config.yaml
arch: "vit"
train_examples: 48750
horizontal_flip: false
activation: "gelu"
bias: "all"
patch_size: [4, 4]
conv_stem: false
layers: 6
width: 256
projector_hidden: 512
target_momentum: 0.996
beta1: 0.9
eps: 1e-08
steps: 40000
adamw_weight_decay_other_params: 0.05
Rows from block 3 of a small self-supervised image encoder, named by matrix and row number. Rows with one number belong to one neuron. Each number is 500 + 25 x the weight over its row's rms, rounded and kept within 0 to 999. All counts start at 0. Numbers have three digits each.
After each neuron's rows are labels from the 100 images, of 14976, where the neuron reaches its highest value: "colour at peak" is the nearest of a few named colours to the mean colour under the peak. Only what is clearly more common there than usual is listed. The data: drawn human figures in many poses. In brackets: how many of the 100.
# fc1: MLP up (model.blocks.3.mlp.fc1.weight, 1024x256), inputs 192-255
# fc2: MLP down (model.blocks.3.mlp.fc2.weight, 256x1024, transposed), outputs 192-255

fc1.558:545474508515510484501519529477501496503511506509500480519527524461476506486443504499492466497517494513526543502494483561489422483494503494522499484502489520503482479505477508515469487532486516
fc2.558:483508517497546491537515492487513450490486503508495503538433484455507479519459488511483500523484471492442478470463475470497520487492494497493525491465490495490495484519490489563550515545501496
colour at peak: grey (66)

fc1.758:479493467476495521508545485476519552516464540506520518491533477476498463520533483476460522512473499488470508547541484492505484480530531525522521479495489491468493512495482479484566517484475482
fc2.758:523523524529514481504494510456496484478515490521481471500539512454523503462503474512503506491514487542475543487515499504522488521474489505528487460463471500517480489491508513526501552540489524
colour at peak: pink (31)

fc1.660:483510439521526548501508514524460484522539505512492553490452514465529534518522510526492479502515529537534496503560498465507549495517476521512524527503551521539492534478500483497506479535511476
fc2.660:498514528457511472435530512493542514488499494505491497505476531460496486477500508532505482521512499483488499461449485442480486507534516478501490476490490482447463492499524491489469453490479537
colour at peak: grey (62)

fc1.185:458487480495532459491464490513444506495490470465490503526485519475494540455482532492484504498478530509478495517500484500488480496496487456472480492522490561532492485455538499519458497507473516
fc2.185:538542470502512516499498520492555490500492534501507485534537499503534487484476515513492449557505469462476497489509507508469481529467481515496551489483533495483476514502450479504514483528530503
colour at peak: white (38)

fc1.73:527486493516502479492507489497475550527481495511467500484482540474440485492456513507550510538519470570515498472476471527474518447474500502515498474531472476513523502495486493546517445498505493
fc2.73:483531503467540513520478521462517444489496516473542498519511540483526477506516470487430534460491563482501521489480496549502517536516496533516494528534563494507510494490516522459475547499498517
colour at peak: green (41)

fc1.174:549487503535492527526481459520506492552511472506548531487509499513506554513497518482481486517507539517537474484475480510499520507488489485518536510476459554485527521455476532484522507521524511
fc2.174:526473449502485511506429524514495507521542441494553468514420493483491500481527494527491466512474521457464465529469513487513530482454482507503466459524488475464501477480560487529507501511480508
colour at peak: black (49)

fc1.131:454493538513514519505514482534510475499473528488515500527520495507526541496503473506527459511519470549542474488526476517523501485529503455497496483544521481502520518467461520549507491493505489
fc2.131:529510539481456534516499484516520541537469520505523542512501500494475473570506463508531503512511515517476503542503476555468504507493491485523505497529485528527496503482515526499510491475518474
colour at peak: white (50); pink (35)

fc1.297:516485525534499516473509487445506528533480483518537509503498515518492525532509475509487520495497479483492499517524523515527531451528493503524486494519523544502438505557527521528519500502478438
fc2.297:524499483492483488484497505512504516502538463452457488493495494461521486524506488488516506476482492415466487538475525486486495491526466519474436500491553453473490469528450506484493539445505507
colour at peak: white (62)

fc1.715:469495536489517493500473515507487474497497510516491560509542526486496537504521500498536463543552476517536513521502498524539516504504509478481543477520504495531486504437498488482479543509465509
fc2.715:507466484482480497479509509481552469514501481466475477480526454511510500475483470535498497534503556489501532475493457487456489519496517505505501515497482445515471457496488533469542527550524471
colour at peak: grey (69)

fc1.241:507485524484539491528492484550487524497509537489491472498531536513477473499524475528515498476526465511491478550489500527525516502506487470531472535505491502456476474493501488480509496512500478
fc2.241:490492479465477482471482517483544517482503470474496508473456489500451520529526538518500496493557527462555504495511486510472467502522488492502545484475505489523509506490463498503468479477498533
colour at peak: pink (31); white (25)

fc1.192:487477508502455472501456489453501459475487536454522458543510482537531502481480480466495502481492535487480506480508480478535481502489476495485488476538503494506491511480528557535493517494503518
fc2.192:455512499496505477467501497517496474498507473489486512497472505513504465491504506537516479509482476534525485502502492557506493464466517471519498482520486502488525481514539531467473472512503489
colour at peak: grey (63)

fc1.250:524516477528499520530512491527503504499509506497465486484478486506495471533492494483515535470519515501468515480453476520497478503517492462517471461503498515493548477478486595495493522489485475
fc2.250:498483505465515488534477481536565461491491478475498489516488495503459525514511457492491483481479487576477473543494519515489513495518505504529541521487504527489524487471490464520545491495495493
colour at peak: grey (69)

fc1.71:496509485516465463519527487522501509513516509503483482486496505538525488479536508480505470468491478462502484523504503524520522534430477503519462511535515464425510496469493490490470495446509496
fc2.71:527492480463497509547491462508530513468489498473466517472506506516509458492500515509505487491516487467474466496508486509528521514485500489515496512450506528474490535556487485507506495522483490
colour at peak: pink (37); white (25)

fc1.204:496416494524529496489492502490497503508492499471460563485483498456483484490455529475554491488500506498466518516495500506524546506542469464499499464512520525495481515510533498492515501486516512
fc2.204:462507479506484514488459527526519492478508482470525506482542525518500490554535464523486525460543482502498498481524480512437543517503502505493462515505486516497553521457537497491495477515570520
colour at peak: pink (31)

fc1.323:474522501473492523508533483466497496443470512500472528463479505454496511551491491513537505524519465493507448509480488501536517481492469509535495467560474566502510478527506514569469476543478491
fc2.323:477482458549510503486519551465483516528511510507473508503453468488453527490515504513491465524454497483509491493485466523526503520503509516517509548510493504515484521508518452477490484483512487
colour at peak: pink (36)

fc1.415:479503464517508474467467480570467545455514486474505494520460514538470512507520503541533467501485512531487475453504538470477474513510461508512485487524516478497586491499464524502525490511476454
fc2.415:471492457535529506521492509533511487496515526524518484432497541511547497484477493499528520508546545540483464469522485511500487526503510504577510514487525476489471514483482529519528550539557494
colour at peak: pink (30)

fc1.136:526487483523468471516506519478457520497454494497528514503466485559489506488506493521503507488537498520493524489517444492512485492481508494477482510497517502524492474495516516534471473471497495
fc2.136:471474474515497449489549456466471509493507500533522430523491519501542506465499509485501477521496462474509475521492491546486530546534496488520512514540509460460474485505509429500506502485521507
colour at peak: blue (27)

fc1.484:529529534470522504516531514461525500493485473502503497495498477489472460503505509520491489519477532499497523485459503548549468483559505496499484529519469506492506533518526520533479539552496482
fc2.484:491491491481494481517481502534569489508538529541477491560488512484467511511491493504470461464499511534509510507480500491500528462499521474488517528468477507528507475544510458538506522503510514
colour at peak: brown (52); black (28)

fc1.24:435515493540504493445504477502505516526486513535465488525523494506534471482512463488475496527487486503473490475512477510489520464513473523522496541511481496530516462507497488510474505489503486
fc2.24:489511486519476516545533472541564498485496523532489448483497550494499559484485482499532507474485506531505470493481481474522474483509512497499480489491491464462503531510526488505530494479505518
colour at peak: green (39)

fc1.542:505501489486517502527486473517520490518470483496534510495471490491526484559462518528514499496480502518498484521527495505531564493535488449539554491523485505484537497525456520522527525487500477
fc2.542:510508495507477471456517518494526543508491527485527523527480500500467505522520523478502466501499503465483531498477461545488483467552497477485493529524468500515503469483464526465478474510493506
colour at peak: white (74)

fc1.25:446490542511472498489499539520498501500517551485511501505513492495518518518468504501470468468498514491484475481488498589465548509499511524533511505481467520531481496527506539503510455532518484
fc2.25:519498483479502491508465453486515512505489450513540508529503504498484515484523508449488531502481514494534534522515507483494480463497503500482518518473507487527553499501488492454494487475470513
colour at peak: pink (33)

fc1.207:519544524479483470467498486527460507506482472503468522527499482533460482535512481483491513510508498509489543531532503464456492502494528509504504494496502486482511507538514479488447517516573469
fc2.207:532452473485515495459465492513549518443478519497478490494470515475513543508524504509486459546483472523471513501524471483534492504513487537537510507489480498536491514524515505505523509484476505
colour at peak: purple (46)

fc1.257:507473473478491445465456519483510535437467478491490533542480459548519487494514476497484486479430473545503469502511495535493505506500490505473513514481505495530468517531483498527474448495497534
fc2.257:498510525489547522475476526543490449473481543466532437494533538471476499500480511512492538514503482530493455527495504519483548490548486527512451473504498507459519507516513483500544494537521489
colour at peak: blue (28); green (25)

fc1.449:504514473518520518509485530522426474500460484488467504483463463507533510502507527463472475500531505556484464524559490494484502516500484476509486531510548494480466496513494509530474506512494513
fc2.449:486498479456502491507487505509548499490508527480516518512509539453506497490471508511489497488522503507491512487497485446509489506513521464518496557464504520547501490542507505458555480500492516
colour at peak: pink (31)

fc1.576:466502516495519520494501521499481539490474489508504549457499473522507461459525526526480533483506466489496507480486497516511531516508466571485480509554474526531511566497522489530466524513494474
fc2.576:538508489512522516494501490517500502501500480495490474493496465512526525483517516522481479495541500508485501482542488483517476513522489541496488521519482535531457505514504481516530496519514484
colour at peak: grey (77)

fc1.363:475526453538444450500504501487491523508486512490506525501514464495529526497508458501480541552521489509504463535502497483488544472520499508519499490515534549542496523484450494533483509477515503
fc2.363:511534514472480499506458493468508476481484516500502490490505503514496550488509479502482495520468475495484495468475506525516499538496557481532552480523477552517538514444473527536510504472516488
colour at peak: white (32)

fc1.244:486489493523505482515482488469487524522442485481492533519517469482481513521498466500494481481483518538512483482519524539511487537503521520497433535506518512497493523483496537482489467533498456
fc2.244:470490495493526487511469494533521483519505550496468514475505508506537509475542510580437463503521454502488507504474475504495534485515444522514493552524486455543485486517526543472508503501475517
colour at peak: grey (80)

fc1.79:482514491506498507510503502507491506521569543499476485518441484471513481499535513509526479514454507524508482453474521498558525475522482518495483554507489499469495532480477488480486498527494542
fc2.79:492518530512435474485524489463478497468496497484494508479495525471532485504526483524496507529485458517539486456495534482459527486501505457515527480508496518502430479512467519508523477508504491
colour at peak: black (72)

fc1.564:457477514496489494473504520493489497509478467493494530460509536480483485481492504492531475517461437523485520522523522478505532493534457485495509521498500483484507526515515458553525454507481483
fc2.564:495480502500486503548532489481514567516478549487532541482499443487530438541532532547524507474525496543494478513451506535453468486512532453489480528528486563498518504488490519511535468452512504
colour at peak: white (42)

fc1.139:496532532486504498503502479491478481504464518500503494502508506523500483508459492488515466512506494494519481505486552474511544516478485472493526492457492467470533513529513458500489469557496496
fc2.139:485468517444484497503484489503519468478526484492528517522468460495468496513526502511492510515507496465441491507431476524488490473484512544447513508507496503515507485497488533508510528466490483
colour at peak: grey (71)

fc1.46:513504495505516507499534510497464468514483462502470475471508485510519481512468487478530476477514443488498495513553478524482507534488472490494504479453461485483559461507534485513529530521468484
fc2.46:523514481503510498538494487465531497489506537505444458492494482498516499501529515507480544535512536486479440501501553476470528486533521493521500517503523508509477505511485494506566481465504534
colour at peak: grey (66)

fc1.200:502520497471511508456510532474541494527510448485506493496500492492476486528503473484519502527476506522523514483520505466491483496530529547475528465504526508479537538549533523497502533484490492
fc2.200:516493476486458513473493511499482541478517500512533492506476477508535522541468510509524525514537522507479436513483509494572496510533519496511485537475528468517489568503465455479519455467507500
colour at peak: black (74)

fc1.600:492493459497481546488521447498501487484485482506514454547476503445506489489479538485497515532470520510490500480517520502461515494523518506457530470518517560551520491515499499504523465523496464
fc2.600:461496519496517513496527509518529493477483551518521474498489453486499523527489508519467497526496573506545516464487558468517504491557445478499521529491520467508497524475485500502509456438490555
colour at peak: pink (30)

fc1.94:458507523520541497472495527531497509497495556538523488510485500529466502525506514490498467490521492485464543463483473484521486530503535510511514485518477492502510536502483506520469523497500518
fc2.94:476490507477490494478511471475531450497490506491489535542540511494537468581462491536512500477459507488496513483494497489503485486498545477511507487482475540483510505489483546543497525509497491
colour at peak: pink (43)

fc1.398:470479498508486447497500521533513523487481513482506497534494433514476496530537468512460543478497505479519504543486503490471501469533509506522515527511506545546491519516480518521489506526496511
fc2.398:518496481511474533483473505531524460493501516460508569487523474497491490495499501467499511490490470493483461512479511520543483497488477477510521513523499486524504474533484521486499496498495468
colour at peak: grey (64)

fc1.467:503536451518462498524523458507486504494531501548464480476513507474508487468484517505465504533494534515505505480502509510530518507431540467487519476498508499512524532486518536484527488522503478
fc2.467:527499503490482529503517499492473505507521513493525471500506531482539501496431470515499491477550539523504482491480487521505499481490512490497503457504512525495433540460504498537538510525491477
colour at peak: grey (62)

fc1.704:498496492530513495533472530478483489482511485486501491544552537540476513513526491517563471526502491544474499562532512491499508535449511511537515525499505533529519519532516506570479471510509526
fc2.704:488514512485512524486555476495533472454467495551507549535482476490468513542476455533509524432457481471486489522471497498466474463524508476502530489474474496500490491472526506528517523533491526
colour at peak: white (45)

fc1.551:506527468499526475457496541482497480481486481505553505481504484470477493502463479469496519542477532516507535450516528490483504482479502494477505499539513458513485517534510523531479498536464497
fc2.551:524533504509559479492511483469542503477469483468515496539467484472442506536474489516491509544523487468512506533514483492525497503506485505527502482498449479515458475512497467541504516543481507
colour at peak: pink (31)

fc1.258:478472539553503467542514487562501525513505545517502490502491464507506515565540497504503474497491475513516446525512514500531579463524502465507506482492476516506495506521483501558512532501524483
fc2.258:492547500513450459489552513490520494472477474510509504483500554489500534479486507474488498528523477500493513462491509548476510506511511465500512485480480536486489515495473522490481503531497505
colour at peak: white (75)

fc1.112:484491532463547479531480485495495457501484483519454470511513487501516528486484536511464502495500504495456514510521481511545556463518485500525518489477517475487552506498472494563512482465487501
fc2.112:482534447509480477458511519497519514484524508491510533527484536507511488518529472494471503492521502519507539507524472496460490459495518484521495505497500483495518436528506507482491472521506492
colour at peak: white (29)

fc1.68:467510494546501521496507487476461518501473498506478577520511512513503478458518479476503528523495489525513495476494524544561490523511500496458507514543454509480451502481535534491525428488514506
fc2.68:521503517505550522520505505534538538514541530494459549459496501485460468482481507504479526512502517491495480509478490524499500491512520511453534494511516495559494494523525529469513493531500516
colour at peak: green (81)

fc1.249:542462507484537463468499522528481469490483515496497518495518492520522492540476504492483505506493486467521505510497495511469530492528489480528454507514498474508478469493520472491505502471526501
fc2.249:503455519478493558510490456540523521507458472482504498529463507550451471502571524511509486486479501505494502493488482521466492506523492529514499503484494491503515537509493483522511506465496536
colour at peak: grey (73)

fc1.427:507517498500446513498503545472468460513511473538507510492496484475503494555495488529494478508467541500495483513492494475459497531478529534478493509487477512487455524451500569508497497511486512
fc2.427:486471519539547515488481476524566532480485484519467456483470566498510538475523476497494453538521517521502540491546508461522493513479471511523486520482508497488478468480521494502510542510483532
colour at peak: brown (56)

fc1.313:477491485472514464535506506548481476517534495489491496514525498532517495472522488477540483489471552550513493521506505531498513480500442456530463497514500504449503472521510538542502487539502482
fc2.313:541515487460496509436502527479524502493520532479498522476492539499496503519468489542463494506523516491510517500491437567480462486469550511523540535501472500530530513521434485523504486506459533
colour at peak: pink (28); white (25)

fc1.710:464516483492507489495510501489454506528438496516508550496473487493490498495496467499506525470494503505524491469523503499506485438519534534494475493511524490529481554507465512511470486502502479
fc2.710:468503489474501500487481527542535491534529554509470526508503509464523533489487502536451462537510475482516534537490462499492529512526493532496484547517505494512513478487553497494522474541499470
colour at peak: grey (84)

fc1.99:500485498480494518538501474493495508505476468484508496474483472521510477502505477479501563482493505462515495493513510512475493482519505481492518509521507491492498477501502507477495477550491497
fc2.99:515493497476521487467515485514545481484536477472480494546481495472522498497514464512496478499466508485490482520454498453528517516516504514441500493476503516470509519463498506491487510455512500
colour at peak: white (30)

fc1.722:451539522513505508485489477507507541483512519496519494503509453516480482543564491495529482500524490471481493507483533511517488510503542459524475553477519518508470506527473549533460493549475527
fc2.722:470537493487455490477512523468496510463520505480487537489497511482497534451534508504510503514498485496493513513503501533485472503506533516499521452506489529523534513485472543501502522477462494
colour at peak: white (34); pink (34)

fc1.42:524518495473493513520475504538503502478486543521492526506532502468441500473505512442487509505510509529499482514517463536483485470487544491513514490499532491536491496494470495504491506512525469
fc2.42:497513508475501514485468469475512513470469453505493501523449482511465518492506486526522514493502505483480516565514483528489498491511475497485516480495506467485513500537473524483482537523495522
colour at peak: grey (63)

fc1.631:530529484538491484502500505539497486508477497502516453498517513540512524525461481499524472476454474471513506473463532439524526529482481469480462497519455503544513459513522503520485497475481521
fc2.631:483468496490510531528501461511506506525482504498483522493450470463516462463495461532489541501531508538468482507484484536473544478516489471469527560495525526488493514495488488524491502508533517
colour at peak: pink (34)

fc1.298:468533478523491465522504513536478519488528468480464501509530468507495567513514451526467509511500520509506492513525490539499503487503507499504512480521505530494496512497493516533474519474464495
fc2.298:534508466442524499509493509468532520515470502485510463517543476484509523460528532502488450499470468518467515518493526508518519530474537513512514503506533508479516503529510486501488518512516470
colour at peak: white (26)

fc1.310:478477511483480507499539519513503495527519489501464518508526479451500495499514463514481488472546508512489470489484507517509492497528487538489515506478511529473499530476514483498499470502498476
fc2.310:511489477504498468511488505494532506521465522426519516486491543490491536500501489510526513537512473475518471517489492492541514505522480499534531498492534520485539483523502488500474481477466521
colour at peak: grey (64)

fc1.127:521485488514537458483473495502517472513469483519505541518494453527496498495506496506508526522473480536485484536527521470514530478529517469524529488497446490510503548482476522498486493507489473
fc2.127:523531517517500469460512504479495535472518475478488525515488505478475512516509511497501479510484469477475510513444528539470513498555469501469529519499460499498496496472481523472504492507516503
colour at peak: white (46); pink (33)

fc1.69:487486498484487471510538532515521459531506492530537548497447474550520500538538505544481482500453468461514516519479459493480488508532460495478528512479512498526528527474510492528484486484519504
fc2.69:517520529527533481450478473477499531466520467478467451508469508512492500456505521482505514520525495484469449509477498477506509518518504470506501500483534549477484494520502496489468494473470498
colour at peak: grey (69)

fc1.36:459481491497498482516508511496494502504429471536466502476495478496509553471550509505505500521456516498518506534474473519502487472500488496557524490539495528526537505483528483493456502516506512
fc2.36:531483520480514478483496483496480486496460532508526482550516530532506531507506538482501485510461483500496497493482510512487493463534530532533522483518515504532482539520485511534526465535495471
colour at peak: white (45)

fc1.741:485514501506498483512488492492491507490520542488481509534508493502537478486534515520518519484490507461481513489501510536504512517477458507527494523474500498458554496486480541517567531508490500
fc2.741:466477488488522470518492543460543517451564491494519474513492502465529483496484501544506523539546502552508488462543462547482495482450510514515444519553496487529491483518525497495544475542476492
colour at peak: white (28)

fc1.622:470501497506538489478530531562515507542541496484545473513509523426498485531489492467518443476496517511558475494503519489496502467516497506511541506452514512481476488497476479523523534514515480
fc2.622:492497515517513538461491498488581470469509517518485499493566489516489510543536479543480493499530496483480530504527510496504530528474511521553504523487436494508499544486541491502511488473479518
colour at peak: pink (28)

fc1.350:529520465490520504463495492479512495510484467505533509533532524486494532481487473456484509524485488566515538495518522497499471543471526484469455504500459474496478558513500510538503488519533480
fc2.350:513509489501562478531505509485578524528497533501491523494462460482530521505497520515463482517469501499503552509506468517501478541500503520485518509481469493529505498476507516519511482502475500
colour at peak: pink (33)

fc1.625:495507444490520514475555471455486493526501501546541493496489506536530535523483505495490479546493487489517499480519539507528488503538504495511479533487476511511498480514469515494502471492477556
fc2.625:463554472468524502508439557517494526481511514492454515537510481513539483483471530484465517475514431509491543541464531524489454492542464473522499510510503526501485512530523534484495486531470522
colour at peak: grey (63)

fc1.443:492550496481500502512506453526507513480503516471507467513530502508527461497505498504474476540499483444510484501516496491541498477500523511533513497490498536452521531501457488557512470500509500
fc2.443:474498508483503461465531520483572493511501473512487489504495516476429480510493520498461480451502503524510516515508490559519492522487496497493516482488516509508501494521446505471491480524517543
colour at peak: white (31)

fc1.59:550510481503476493458474518488521488522471511495459469511484466489499525491456541465469456486528502498491454512503524453489485493510515533505469506460516494503511486480482518479510515501507514
fc2.59:497507511481509465487474520556479519508517491500544497480558486517518455500491451512486538513507494528497494499501463514464494486504507525492483494506486527522468476484510522527514515529529449
colour at peak: black (27)

fc1.289:521507502484526506513513489465472560524500504492513544523476489494477482473503482473506560528489488490480506521536525466477489524522526484492482515456519500515515479533501494493514521507480533
fc2.289:518515490475550525476496492466585516467509487485491498465517487481484487505474474537509491498518520504515535497508455500493515510506517471468506503519511481487521497531500511496507533484481463
colour at peak: black (26)

fc1.80:508505508483451523511510491464456532520514458538501501525514478483471534479486512485545508488501462526503495508534500483474506495508541484498517488475501474509432466523548485468477540510492486
fc2.80:531521519421465502477508499492531508534459528497546562518534478477523485501506475542531458529496498518505438456450516465463523486498485516531475489434516476487498541530500488511525484525519504
colour at peak: black (86)

fc1.240:460480492519507521512537488488488509473496477548492539473492499529481479472514495548538509509470489488507500494514509492487517529533486560465482543564470481536483537498514523494512483533504437
fc2.240:487504495480534478505515501470494493500505461482475492518483466492508561473484505496509497491514516489487466472547456441500498511507488525516499498528501478514481496531479482503492499521518479
colour at peak: blue (32)

fc1.105:492494518477511509563472519479502513541502518462504518518516506489477480511499477503549493507481498489479496535575513516513525507559541500489542485483513516532499523489496507500484488503490459
fc2.105:486436522502472544480520503465532505466485557464498493489464495494483498528511505507526514470482514474539491546501502487493516504506498529531513534481510496481540495534454511493504500530496528
colour at peak: grey (66)